From a checkpoint of a small sound classifier.
Data: trained on synthetic speech, music and everyday sounds put through simulated rooms and audio effects, 39062 training examples, 72.1 epochs.
Rows from expert 3 of block 5, named by matrix and row number. Rows with one number belong to one neuron. Each number is 500 + 25 x the weight over its row's rms, rounded and kept within 0 to 999. All counts start at 0. Numbers have three digits each. After the name is the row's rms in percent of the matrix's.
# gate: expert gate (model.blocks.5.mlp.gate, 4x96x96), inputs 0-47
# up: expert up (model.blocks.5.mlp.up, 4x96x96), inputs 0-47
# down: expert down (model.blocks.5.mlp.down, 4x96x96, transposed), outputs 0-47
gate.2 095:501537522552497478513495482520480471517507516496495496504453536512515495548521471489510505468497508505482493454465547520477470511493519490534545
up.2 093:472483465479514490495508505513521493493474490500538457520518504510500504516453465527491482501500477498511489497484463499537521525478553478489481
down.2 091:511474512511536509488480483505498492514522479489519469521552456521527492528497550527551477488483484499517496489531495466469471484546473505508483
gate.3 115:513529512499506490473486521520521507520538547522485503491526486479497511481539465501496522478491504503500513487537467503523493520503485465525468
up.3 110:489504490498487496508500477482530483528461531512462516479484494502517506479509475468549515480536442480493536491506566480519489512541464466499507
down.3 114:531498516510473470538491506509453477478465470524512523497505517490536522488509507460510521539574511492473480484490531503504522469515534485546529
gate.4 103:540467498507470525510530488524516492474482499488502542505515505483519516515493479536514474486506523486475518478462471536489469474560475498512499
up.4 106:480491487487516530544480489538493462451513545510473528483499528498551486535464510474532479480492505497501484493503520476529457533564486465512495
down.4 105:500525493512473505475511469524544505492501523520535512491477502496537498497454441465477529478526495538498486520511522500542507488442467484484507
gate.5 094:501525481480528491490505466540535499493479492518502491483503550520482478554544541521518470488535534487504521495513485540539474555522510499463516
up.5 092:544506475539487483551476476503522497458475532522428499512475496529521496513505487528508503488526501505477513504504509481502501462474502512525508
down.5 104:489469499500530497486460458455482561467502504504499488503478509509518498527509487503500495530513535508500482428501518531461507535500449487498509
gate.6 097:526465522483503517542462537496531541491518546482507527558529515476475483489517494472526506501457506467502509455463520502490513499513516501485511
up.6 104:469526519447476461458508487458458481518470511501532463483503492538527540505467526515474525522499549523470519530533502535514485505477514520511514
down.6 075:473526488481501486510513488511489475549501501482485548513493459464515503523538474527480481513456505485513487512445494461511497489523520540479475
gate.7 090:509483474497525528551458469496498544506538484439442538513504526450496465485531470528498459474534525502505521492469494516496486509496535476512504
up.7 094:459556469485479515489525497491492510508476476514518462467503493542481518539496534502500510505502508492521545508521502470477532502492515475479495
down.7 090:494496488473492497496527492539520497478487492505505475505503492484500460540506480448471494519466492463528503527462491509538505486528527549445503
gate.8 088:505508494513482469504547513472462511501498486504515481540518503516488496522493492551492531514512508496490547547456506534468476448501519490534529
up.8 086:529454490500488457472529467481514489535535482506517498525524506524514456557502479569505485482523475464532535511492512486472483499522486499517552
down.8 098:498549475544452532539483487469504499503504492477496520470508482493495544479493497472512485477491483484497523499469468466462501485477519497475485
gate.9 104:469503439522501535478495500511506553492504495491534537453479481509490539522519528472467496474507530516462454509517512503514491518549483484538507
up.9 111:569504530444485489487540481527504430485482512536487449506497490541519464514498507523528489495498503467529544466494515488493492491476518517482453
down.9 091:467502515488481469513491507528509545529514538502510547462535542467499510489539501464513441509494513479507487489548508557450480526533477546504506
gate.10 113:512472512489484449485515498519506445478516481535503467476471509507501491549472493543473522508505529505513554522524517504487523519464488556471489
up.10 113:420515504549512491514478519492495537511520518490479544503515503494498488476535510482484517513478508529505457506522490495479508487522506439504539
down.10 126:527500504486483485485517498534486449474511524472472487516506486497528548474526469511507514458492478503517508520452510511488499517495512520509479
gate.11 098:519508490484524450486532545494527524480477485524499529499512503496497507548509479498538463491484504490515520448499493491514504545517487471553469
up.11 098:515527556548522446523484450457493501495514514554525476514494500503495530489480509510544534471488453483521472442502525484537523503494471496513493
down.11 103:503498550538500534474510476479487516477503538467540493476488512497501494451541512501530500491524456473526501463488497490478525495474527487519460
gate.12 093:496497501495487493522472470477520472486463515535511482459520494591522496497466511487507488499578539517481457481549473536498506476491547511509496
up.12 095:448517496492491524507514517514506514485514494448533525518475460505477494512455504458485492486494499534460527524490528505501538485513473474530432
down.12 105:512510525512489497489511502524475429528478529492489499505449491471556504509515532469465479500506456478501504522493514509515471502513517507459488
gate.13 105:526508467511509459523497522503527525500506481542478517579532467553475501528499487512548506465539490486533524464491487479509509546496455479507467
up.13 102:471495482470511540486472490524482506513484498516532460508471534495494526501540553503502494485492504495526528466577483505494510498509470557451492
down.13 098:512468501457479503480514525483467497482514508505542503499507465487470425496512540486506532475487494515494496538517483560491456503488468489553495
gate.14 103:479521544507451466486506521515575524505527509480496468496507502525505499457536490532490507536485478553472456506536490508448497477477496485505485
up.14 095:494505518495539486501511508517512501505519511513479509520494513502474510522512489543557519462475495467500483476501488483499517530534476511447464
down.14 106:478493458560533491470507465435490520518535483495494502528506496503547504465448476551484519465513520445540537512504457508508476462494480474467491
gate.15 084:516514510486513512467502489528468535492467524493520514535515479515556519523520478480543496471486501511511500518495470495476481471474518501503477
up.15 089:491482538467512521519488508541494505471475484476500499511510496516494490492536500506481526474453472520518524520468503462532474505474533503507521
down.15 100:473435510488469512542465515502501541543458484469500539501502490507509496568500526483496491505510501532489469517509504526480516508435526560448500
gate.16 113:562512490516506506500527476481509490498562451497491488488513508499482488513503496498466521499485473495547496475466572488511479511495505483539521
up.16 111:532501509501482478497506556527503472442456477447472524529538484506517454517498529502591496479504505487495523509480534490513515471490506466520479
down.16 115:478509543477483520510489527529504509429504505479444519527481555522532519514506450531496502506550530497476497499462451543487465518469483499499517
gate.17 101:506526536487490519480488515480484516462508548551486491528506526482564466492529497530527536509487473477519516477515486469529487536541456515462476
up.17 108:553495482484529510540504466437510511540540521477497527522531490520539485514459486509536473484508486487502532483491494436480512543528483542544465
down.17 079:546534457508482499479501500466487523495500503501520491460486514531454472480479499447486484494537462496444467478528519553518526487495486495528460
gate.18 092:480486439526492513492473523521518554525504453483478482486535478507509507440489492509515505474538553480506470499479499582492488468535514461495483
up.18 092:544509486470506488489527535507502491517474484495519498541494465524465505517444483475522508534505535575506502454523505473495514510482504515497508
down.18 097:462514507507497483500513538481501517536502543534502485506504490556510485504500484506468511486493485446528491484496476512477545524473524534493528
gate.19 109:515487491499447500510523541516492496477513473494515479534469506510490518528511479514497497492493517487481444474489480509495496447479545542488475
up.19 112:514463500522536497481511505534526476525498494497540489517458509522535541516485480505459500469492484430481481492460480533521505492503528528453553
down.19 118:492480520506471508485505527545532499485504510536494509507401512490487517483484451521490504547511497487508525480514518512537500513473515475481479
gate.20 112:470522512538490492540473470518495500455472502515473507517457525528494512489517494510522521531475499503448508510514488488438510483501464519473498
up.20 111:490513513528489520530501512544501503462506511487467509543443525489502537481534517492518500511469476515471485507478480514472500452510464527488466
down.20 113:535484503502496483507496521500504507527513511512518545506380503514527501531470507510495513513483511505514474501520495498512486502484507512492519
gate.21 106:521478471477469509463508516544520476507520509533485504519509506506503477521516491471513492542487477498488515503445507511559451480516485498479507
up.21 117:490494488519536515524482506556513510512503506514526479479530518460447510501505505513521503496508487483476519491499454488521532485511473534465521
down.21 103:487485534518499512469532524486475534506490506528527486523524478493473483481491539487504527469482527518526502496515550489515438538482481487453524
gate.22 097:559519517518487439499439493465529535488516524458462504497548472485493551490512507476528505537506515519487509499505504491487507447511516485525547
up.22 099:514489483477487542575522528456520498539549489477545472460500495486502534476446473532502475521471521488547476495496473493502496492546520488471469
down.22 092:518494472538508524476493494473487482514496528520504447543470502556542483509525522484505541514470509465496486512499490512502514477512449495428498
gate.23 098:500498500486502455485458513527496517480485491493481468521517489471499522504512508511488498534500507492548501508492501503513440481457503486491479
up.23 091:549467520503476491523473528488520527444475518442523512466503492474544462510454511505492496477486464489502501482535497492511523507521517458487488
down.23 086:424471504529434520516457519486504496501495459528479498517449487494500469519502529505489483505513503494523466477516485476488513493490501483476511
gate.24 101:524495495516524515533518503538511552508535478512469582514474509464486477466516453470511487467515496511528469503463471495495480511535496510496467
up.24 091:492528488520496491471566524516491456498473479522524528468478511525492519519510507500478494492551489495503461542541498479521520472471467516525483
down.24 082:469518481485516483513494563503500472507519497474487509544476561462496526508501460515473491534451500519540503497483477504513471480473489489463516
gate.25 099:496525513444489506464524492489493487503476481463495497489524480542495572518463515481504548527519488526483552508494523502505513506496492503509464
up.25 105:522499499464521459478526497489475498514508492534520478512485503532530515530496499510479526492473477515519493472461499486471495540486509510506464
down.25 098:491477534532561472483478458542484518470515526513495508521475479456485494496499506480493476487537519506523479490469458529480461502514502509543499
gate.26 090:520513516532506456507497493467515459482464509493539509535508514501514524539461487502468489505486537504507517512470495513493478485487495436494483
up.26 089:526492511482502503480521469500506490439467499484540491504531481505495455520505478538507482516468477521487543539513496474476522490494502470491470
down.26 096:474499477511469525489476523483507481484527518534511484490483533485489497514518504454491521530517511504520490517502496455488544516484480483523519
gate.27 104:490544498522509433501480496507544503506510520482484511474528513490435478524509557509533482497538533524512488503458519524494478502480503494562472
up.27 103:495485474441467522492538530475487512507488527492491502516485478473503500509506492489524480455428520524466485521534522479491508516499525507497462
down.27 103:514496518490540559472496527501517461518498477506528497531533507505469451521499575500559479488493502467510504535493521457504490508508465504508519
gate.28 101:508506487523477497472494473503459504536519533530469531528527482531496504497512485523488484524505483494573510460504479482490479497504512504504517
up.28 100:489521521463532447471512530485487511499523480482498479513519509450486464485509525513501484567491482525481484506453516489511443506457505519521484
down.28 100:513532521527459498499527528459494473522469493512460472506471503494492471499496443520502454533500479496498489484538488549518485481479530512434499
gate.29 098:513519495472487539483492495463487517530483482488487465519510500522525518494534516475474530496519539494496471476486489533447547462499486517499486
up.29 101:471527497510500507537484493470504495477528479499497486469468527558511493516522455515465534495480484531503465482497525456485534525465546508560504
down.29 090:508504524467520500488509466484483517523495488479509519466389531506489512518535493468489491491490502511498485535509490475493493490469534518470520
gate.30 096:509531459509529479565500512500526508500463530488501535556517491534535516534474501448526480478480502499508487479486521498548522507513523447509474
up.30 098:509502518500503504487466489446484486472511504493507511509499493484501515538522529495503504487479471488485520430466470486509517534524533505499535
down.30 096:503485517526538545506527541509447512471478502503531467467498479532499496446507490478492448462517476525482502537531503501472505491469454512487464
gate.31 103:490498569477471536454489516508523500541495519472501479499470472458525500480515481533459529510485481501517504523495491535443494447472501495500497
up.31 109:473507545510476516493533468512483532492505495534544485514466522536518474518528473509470529495482489523465482485468521499433486491485530486500502
down.31 099:533528504496453484513476508574540518495488462516526553506463496476482476541526493447502481537492479530508514520501481496497487497509506530486508
gate.32 092:507488513497505541485450552512482480472480491472462501497514474485467449465457464518478496479515538467492492532480504553480521476533521512534549
up.32 092:532515498510484498517520441484453462524530458466492484507481542521485493534520552512550484484515489512500472470488497520523496491495496547453476
down.32 099:448509514491532488522504504478489520464449523544496497473531529467496502486523504474508440543483459506509500520543523514496481488517504541516514
gate.33 096:550479529505501478491489492502477488485491503528453516484443492527544506525509493493528502495491477484556488517495520530507489504486491487518468
up.33 098:501527494504503492548497540522517492524471495529490481499509492474487508464491543547554484491504490497537482474515457466516477439487495473456505
down.33 102:537509525497495547528482510494546444526463492459532500490531529482518521523505478522534552494503490494545511501501513470501475480470459486465519
gate.34 084:529452501459495489433501462490499502506493455532510509532516474488489489534495521525518513487456526487493551504514505509505504518524511509504499
up.34 089:483531509505486502537471522494462502513463515449447515481506478491499544484489510447511488500476494503539477531519502524491479490465487506504497
down.34 092:524487547450518520495521518492507454455478519529482477483531489500476534549501495495528498544509509494525502507507495542493468503511474563490469
gate.35 090:516467526484498508486564515533515495519491455465507498518514541447480514477513507505488474477505519474511484464516485535494491524478486500495495
up.35 095:530501488475487465497491526527529495509521510511514523494493488518490479523495536499455469475507488491533493493523562521510455538508503450486440
down.35 097:540522500506500511500480509504472472485514530433488480490500445463503456424528501467516508524501512493514494474494471485505499472490537479500515
gate.36 103:510543497518496486454449550522538520511516491510476526533511501495481499479527495508516512501510501486473491513487512505518462491510535522515529
up.36 098:490468467498489493487482546474468548455487501546494484516481490508494507522491502506500542537457506568516472523513544487487492481519490506550508
down.36 092:472554489475485472499545506473467514496475439490510531494455491481497496532487507512519496503542475493530495485522450469504478522521523477503509
gate.37 108:466478535517508483464473508508451490469498535479464501552478515514509477465501521499509530522519526562505527476485500518495492475478503500476493
up.37 108:502477526476495518475563528502490485468505459514540528524494472496490476520504431552479503482474472503507488445534515455496475521470493520469491
down.37 107:503496504535559527466488505490516489546500522500462483516479485476525475502462525523471483482514500482534483517511502547455505513479469490460499
gate.38 104:500490490517515491524495511491480487490453485515456481496479517547487536501536471476527533554538497499487528483514463514516498494506482503537537
up.38 097:544539489533476477495470513487466453470467500482516472487516486520483515525560510475523503520495485497472524496506500527488513506520491528528507
down.38 100:506505485499469552530472480443448518506474490493525490516426504482475458529491503501478526485490542520491496463509486467486469495509498507466493
gate.39 097:510507520507508514491498482491493520494454457538529506477526497526461455518515504524498494451481457514519548467494509508454499503477507499531497
up.39 095:490515486472462470543499509522496507479498534502476514495490509486510533488516495466488493511502552501495456550462454501489500491520507516522428
down.39 104:536478544487549503497495482504468492519482495507489548482531473468536442519484514493488498474443512473464523508489465527516485517484515526490480
gate.40 107:526515459548487503492491520472498492518501490426481514503493466488480553511513519502514472456477470453504494475499479504523535530481511502512540
up.40 111:490512540434521477489520456524443479511504507538546467501491485520520484497471479519493533500518497534508491534520535496461503467524486531474465
down.40 093:523505495516533472496513504526539488491548479536484526479545462463468514451537511516516453514522432488525518494482463524467506485497499543521488
gate.41 101:531533489510496556510521501464460479482504472496467505486510513529461484559510490508519491476498458482477487476510470464541509526499542505511507
up.41 098:501465484519477518469521499523490546506517467466497500523496492535505499445524518471474491487562503546525482496477484528437517501519446498474466
down.41 081:478517455471508494529472480465502458538508463509501519520471500505534540529512469509503522470504510487557564507483497491475485489467496525531518
gate.42 100:542443505522523509506470522540493489488492495433506508536455459477505529521496484523511526468493493482488511497521476504526493473504527525506525
up.42 106:522488514523518545514510462492440494516511444508507470480472527532465542506467484522510499463540500524528526488515491485496498504519540534506526
down.42 109:481463514495489486507491489515484526537506511503518534524398548458498496536452482539475500505449504517507481471529478475505476451504509512497473
gate.43 097:536516500489474505502495440494516497536512465532477559506500515538520501513499493475466502480509507458513504499508510460492464530504493541493513
up.43 092:530493542474467489445485555486521496460492495548502515514498515516507460459507536493507523504453492460512513510531492489498457527497491494538501
down.43 102:487493540520531535476468511524464515484503507507483513492463530524462515476569485479510481517472516495500486488501517537501480514498508445534487
gate.44 101:547484509503494497501551457538481482502527471543529492567509502494501546510479507511492488457519519475500472462477479468528507478549489491470484
up.44 097:461489478487489538537533480472541510458469517475496534453535508529467439488533511506498487502488495506511534478493528526487493527485476522482518
down.44 111:525473497492539488533459512497458485476511516449466506477507467496508477508464550493527498507549508507473522530477477478537521509505451499522510
gate.45 106:519493496495484511495491487532531454525569519495513506451508477444513472531529502539536514508531497490488483486497521465470518495495477510492522
up.45 102:510537508512460491463496511489504499524532505502513499495494498520480421517547534466498540557514490503492517481491539463500508493543511520506469
down.45 105:553488529518501481472468516496471548498500515509468474487519484520519479447488450521487500505493507522496499503490512495492530474496491439502514
gate.46 098:486515558513525500533481519505500489464488485476518506480495518525454556483529461450497510457482515493496501499500415512467518537497437511508497
up.46 108:503463474483500493518540479506489517529516469522517507486477489460496473531465537539509500522521495476498522511508522474479499508505535533476489
down.46 081:489528499504490478469517513459539474517509474543477498498529492490519526504529499504472442541487475503502458508471473484517489456474555487524512
gate.47 086:481518511497485479430475510499537529474523496492565450504510499522473490458453455508513497485471484503515489493486485505524471480493507521504500
up.47 083:468486497457489509502511489468522520519496522488506489470498456532508518574491490501486484481533465497509482459497488524514513479509485499543528
down.47 088:492492462517509484467464508542450514483494504516538518454523529494510538549510491451533535506485482516554541509491459489444526509504489483529513
gate.48 095:501501507504502536511517450498444477499510529497514466471516526481534496524521482479458489567486472541474499435486532527487492509500536494508492
up.48 095:512477486484515521505526455466486486517484505513507501531520535511481494513502473508520475471524471512518463493491462500498503473565491475519513
down.48 106:516501497515534506530512474438478505533550500461507500493529486502459455469524528449568468503478468473515523491528510482472493503489498520481492
gate.49 104:485490453489523490513501570486481441509530507465473494509531528517443475509502531471544479549475510483464503524519474454496501521483484554503495
up.49 105:481504514473504569537465458507493538499547494487483496535521489471500496491503492489455503473531497471566470510521542490533466485528518495457541
down.49 115:520487551482535486518534529539495516459516537524482486476505516507501525476506483525507510491481504476473511520521516493476545490507525550500488
gate.50 104:507453501481507507544501477486486491505498506488500478481466522510532517485515537468523542543544482483489498478501488474517511469456497527507518
up.50 100:554488468465485483533519520493477461485484529487500515464489502501535469498474539527524470495548499472522477528486533482509509486469468494511490
down.50 096:561489502525482518508496518472495531548510484518531509504535482487467472531466520476474495490548549511541518458476497543494461493526481494471497
gate.51 109:512499508507554477499519495493475544532475466517428537503536484499466548491486497474511485540518515473498500504486503466514478500514499466519505
up.51 117:543520475516521476470451522513479558486504490509489515519560485509494495517517500491509478488475509520502512467458510482509476511543521472519468
down.51 084:483503506509442563522483500474512481498503472497490494494419483461510504521525491500508507490530514519515514484517502516493494479503487518485496
gate.52 094:509483507502491465519490488451498482506510564524466493474490527489522482523527511499518556528472547555505475457498515511523474497519480476495453
up.52 093:523492503518477459518474507476544496521463536519524467482469510502511508476502502515494524509491533502470445541500471503475500475499522517546538
down.52 104:505509465492462513522500514513495499550498492518466481499490494455518518511506517470485503472499471510520516505499515454455509510495522489488504
gate.53 091:525510509494501441460507508508458510517526485500508510500532495511507503499463466571526462485558492476496490521479485527456489524506503489499487
up.53 097:502474497478513503527546511530530510482499484469504475484541490536477470520471508523519431473501511492492454506513482510483539485486516506489508
down.53 089:457514447515482529550501517458507469488473504509500526515480532470499527531463503491538533466489521511508512531496450515500489493471465493504538
gate.54 104:455535512511523513549485488529461507485503512530521488496444511520504492493548473483490488517469486546481510490489534499496480479486485506454507
up.54 099:490517551495486453540492468514543527511525482452528498481484468479503493481474467545491519490543493465511531543484495520457516475504492498491479
down.54 116:557526471524498491531474512525528533529463555515492531489453479530479477491488474494501481508508522516484507485532478461500466465501526507503532
gate.55 106:447477504506540519530525433473482472523515537527510502469491514486504520468511477515465531527500506497487544491524520483477499484455495481540504
up.55 096:469486515485501546541498423497517480541481514471543551468504501507484492508528519479474508501495496514486535507495476548429539501477470509547479
down.55 099:488495484474506477540527509515528475505505509490519504495402539475468500501506498460484487495521497545523486511521475485466521556491521501501526
gate.56 111:483489541461504504485512502515493486546509498557471478505440529512473523477508512510492531550508479506540480518540518472524483490504514525463509
up.56 114:486455497501504511502478519526561504468487521475539514549454497463534473504556495488473510479462509518500498466508520488514494500523532518485499
down.56 097:480512501501431531521491527466483490472481469495507512477397483458511532522488460524495507494504500490506515520496529505512495483522473526448505
gate.57 097:511502472486513511493540510477530503507522528519524528522516520529517489525511553451507493529474488480536535490447512465507488544494501460512492
up.57 096:459476452476573469514500500466538519506500523492510458510516503481514535483467503509512466534527484438523494496475452538478496498496517491468501
down.57 104:529480553540491493526502518482494495492451559443548498526510485465490497466448497494477540487494558541455539492499529536480521467502519538482499
gate.58 107:508491482478486520508500512523542509519499504483503531531511517510464485494465461498517443478511468495535529461459497448517516505557497455472470
up.58 101:560520527486473501512477505455499524523499498530527522569496510457519516470505490517489538475457535483497504549468523513508506490466480497458496
down.58 108:551485513520501519541467525470493486517456515484543500501559498472498480480507525529479485492549512486498508521509491455502488494538531425483487
gate.59 089:511539526496509496475505508461514479474520481553483512503482508522501461495521494561503516540520512437491524474509532502501491477516501497536530
up.59 087:492508534491495520454477450461486486536486521477516494504516508512537437505516511546506548515496453499479513547553462493490445471469504517446489
down.59 101:517532478492491525498464539480502521542489541497502522496519537507452407481513505470491513549475486503532508507557493501499477510480501476487513
gate.60 099:502508519553511505516469497478485515512528519485493484486512502487461529523482482466527493488493514448511511505464469534462531485497500541451523
up.60 097:538519489478473472544544488487486496527508491519470543514548506466518485470454496533496525483464499481556465506487531489495504542501499476480487
down.60 103:478524530484556483521508511466512509534500492484477468540519505475486477474486522541520502467514473486502532473522481519484452442490542520462455
gate.61 101:504510528461489483509470508505510523526529480484497523539506526519480496505485467541496501471456532538486473521497533477527519545516484462491470
up.61 100:507479491553479502472505502487471481491484539503517479480529500513496515523490526449501541471500473505479541478472508520478473465508528559473529
down.61 096:469509462554546495490481489517523534527500526520523534531526508518497529531496494537484504525492505465512501510514491502438463542526482490481535
gate.62 093:467504507499493511516474548521514506495480549496470495454515498471461506488513488484533530523450505471503532521468503475512526536521517445508511
up.62 102:460509509488459526451496492476476522472484441515516488498476519494519471508501510489499510512528547511500492492487523528487485466491514461518456
down.62 097:531514513481537488468483513518551462488517462535478520527500480475484551513505480503506479474495482440506497466494478516487545575447529510504526
gate.63 099:478497496491511521482455498464489516544500513478514483502525485461507509522519506505493473530490536473504497521497484490503482515543491488486507
up.63 091:487472490490459544510469463465479484499492519483530467464496527495522440521528484518467480506501528508513512503492533517505468506550486516501505
down.63 088:504489496523459501514480522518548517526473479525549523515492476450471455486499534516474551480540510538509473520502509518536491519532574495483530
gate.64 115:508474528482489513511482505510483466498520487480515525489463528551509471517464495498450539480500486497488504544515505517474502536501490527542507
up.64 110:523520461467515433508497467519498514532494493551463469480518516537525531512511533507485522545504492529525492494554506466502464481460493461502488
down.64 099:539487529502563487498485468512546495487535493505476531521561507491464521465486541485496487498480471487508487498489452520502502542530508488541513
gate.65 093:477562524520457471521492471484501512497493505478533490510469502495525471458506523499520495496494501518525529507472513533435523487477519507530465
up.65 090:444528549516424527470534530497511526512474524475526474513455480488510525459530521478505505513472492506515508517545491489441479475473480502502529
down.65 088:512528521482482509496492491563558505516470472505521531498440473504518482532538480484480464502493500543487454522507495488505499516501486540512524
gate.66 098:480521497531477497451476499514464543456455475438449510486502481476529481536496462520495527490503521530499523508510499539499507501480539505531495
up.66 103:494511509579493540497459509560483483496487491512430497510487501471458465492504487496538525487490482511480498512501500513545516497551493496482515
down.66 101:481521477489484538558483519479504504501500490514533489474451526541542540507477492482526496521485503491539512468530473525536514501522521498529518
gate.67 104:476518521521484539519491489501536464520482532489512535499478491528521481523492524542489537495497470500464545450512480484440518495479522543492480
up.67 101:498524491499504498526493475482507521529523539441489491530520510517514541463495500540448502488511505527473510495477483495463490448496539514472497
down.67 095:497486471513488495507560491523489490467489501521509484504451503427506547470474490456493518493524492498534502468458486493480500501498510522500507
gate.68 093:519464528458497510496533512495429501524523510534496453520553481502493487477528495496539503485473480473516510515477503512506504544526504480508505
up.68 094:489498529480523471526521474484470475562532493510498459463488526492467485484525476551507509460486465443499489519515523511481512546495512519493497
down.68 106:541510542553488486528503488462487472523499515449481501521490476496525513464500445482492496504535500500493549504499511468521532487519479508525506
gate.69 095:501512478450515540512511462535520491488480494562514464525476516502529537510510477489487504476501510483508545465451457487548527530524533501508524
up.69 096:545460499442510497485514486525536461484507475520467527497499486533504523525495496522483528461499536461515509504510468515500522516474469504435473
down.69 110:408494469465483520517470513491495535521480489491475511490478499495485512548506506477479463478484521483451483504486520460454501507546489482531490
gate.70 091:518473509487520513480490512503448523544465501547505470504518497493499525453476522456528536475471509467468489486475503523494452475494500537491499
up.70 085:488488471494487510455515508506527502490467496515498484506488532506527524478493540509474503498527539475513516480537493514486482485510515497454499
down.70 099:492488493511510528511498505527510525497545521509523522483523508477467479498550500534484535521476452454484505525527505492511511446495525467497468
gate.71 105:473479563527528488497507487511481496519524471523534500538436495513486484519499460501458521524487517514489473512494500483463536508469507526525547
up.71 101:485487469492518497506541488508461524510540510499479483462542534526493483500521507449500495548539458515514473502513500468526469507480478480461522
down.71 105:505484479473547498499534509453531464514518521508494469502588482499509501475476512493503498500522518461498485510527512502502495514512470444508496
gate.72 096:522493480553497502545504439498523527462516521471498494509491496505503541483552487516473500509501500541490461459501479508455524484465531480516480
up.72 090:497505509495501508502509474501510505477485525504504491504482471505481540501529465529519522535467465532442510474516490493412506481450524479529474
down.72 091:471487490477452520508527476506516505498496489499511532498434508479512501507478514466462476513501516493536475502458484496475480511486502536467498
gate.73 099:537519474476488480490465574485496488525547510475453496515510535495489509533518494521536503524488469534481514481456456472478511520488536531480481
up.73 103:484465499503497538478493529461527478468484532463552491492488481508485502509498512499549543503465475484524554529511523508554505467480492490517550
down.73 096:532525472496518502499458484528523548533501491487490435503510488520493487532469502507483473494474514529481474491513552515501515461470452472512488
gate.74 093:554493544459472519493471511507524493504468530532503506504529476532501510487506499496496501510538521493476502522472479536516502449485517482480544
up.74 096:501499513509511524561507520529487508452475486501501504481509514437512472516479508469498522510482467485494528543503536445500514508482484501484497
down.74 104:498517540498534459495467509496534512519542507532506480538471496486517509456497492522480504532533484511519499524542465467533464512500524512442508
gate.75 101:452503468485514484492470445475433510521538504489490480464499537536489506518515479516509467461527492498512497491500529484530498542544466532510488
up.75 106:489496498465491499547548489448512480544502475509499501521510480483472533551470550486481538504544479438505460500479537505552522503514522501456503
down.75 106:511513548481511468506553503525456524558504481485490493508475486480452462514504503480490508521534497464509484530547514499522471501512464539508502
gate.76 108:501527517479496528480510495520471477499522498512508538471497503513506468526524533522515518494445460506491513535520519455488476522519485483524546
up.76 098:536491524484510504492477531482533526486505491506474565485505499537470504476482485483522518481486506482501498481513524442470516500475489530498451
down.76 099:489501560494505500512508529535461479456489511488440455479533530539517501495500541520489462523536486495499492485548486498508489485512501489527517
gate.77 101:512547518495468488503476541531486501472478490502507494466489522513526512514512493483517483489481509458485475523475481577472486483482490511512507
up.77 100:495489497469486539464490538496538456505471499475475524488522480497486499489450514505555506522481499475542493497460507505523487527535443504476502
down.77 107:491495463528475518516542533473501483492483522509510507509561520484515483522459516520543547476522488470490468467507513490518487514494541464505499
gate.78 119:496476504515543471483498436521536500507513492544500515488507492453532531500475479522467469478508538510490522482529499530512511497548482483507503
up.78 114:484487499507534472484492448512527510520521498529495528476494502439518530518501488497474533512484511505485505502534476494490532519516451468499518
down.78 110:479493484529460451512514485504546484539533469483524499510480515472465482449492487522505482455507505528516503444496532487499535509438529460502513
gate.79 097:503534459473485467519505528502484500471483520513463516534497513468451501473512528502508459510481504557534523533520495487472515513484484513513463
up.79 089:507477487460518491493462514499484484517499470494493490526498504503508499497473521481473549528532510498476517513459498489537505554526494446466501
down.79 090:503514515475494495472480485563520526475509520522487499489497492476495517546493481489466535507477485491507493481531477468527545488489489488499510
gate.80 104:491502527524498493532468512513509503518502549465514464504481526512532507504504575522492524495539472511473494488481482505464515504515482512523540
up.80 101:535530481484494525531523515478547526534521505482510504524521505503481515508513472468467488470480486510547478462512481473547484526501507493484511
down.80 099:478520512482527502508515516497459503500499508480507476516519510513501485481512496535510489491486547476504531500517513527496480484506502512477486
gate.81 082:534521517528536529549477499484482543496490510503511467506492472505540509490489461467500547521475490514540490461479503492520523482506512532491527
up.81 080:565529519517484492477508489494501481494506494565435494511484505520509480508494509516534514473509505508481454526509498539446507453490486534485466
down.81 088:478494503471481523513475486451517536481489487553477542533509500488488504562521520493500506499516513475526501553489479505515456522514487529456508
gate.82 108:502511475511511515532475489526503491526512523474495524509507471524484507503528475498495486472470497481518449462523451512512515527520462487511519
up.82 107:515516523518493503478471518486488517495490496477463504576509551461536495514502485504516480477517515485507520463477453506504496501541534515470491
down.82 100:514476520506495510463457477501509535495526488526494465460472508517521468483496525505508502499548508521477476526506545484519490499514466459467513
gate.83 102:566493464449465515518514468517460469509527482522493486495482491496519527471535494522519489499485493480506479530551497523527469504498503470457491
up.83 101:521529506503469468488525401503493510493494458487521512451496519521499507533484517473514507521524508517524566521478506498484500518526496476527507
down.83 112:532520483485493488510517496489498525507447527465521483502505499571484450505531504462566474499516495516516486497477513482521532461483496490450492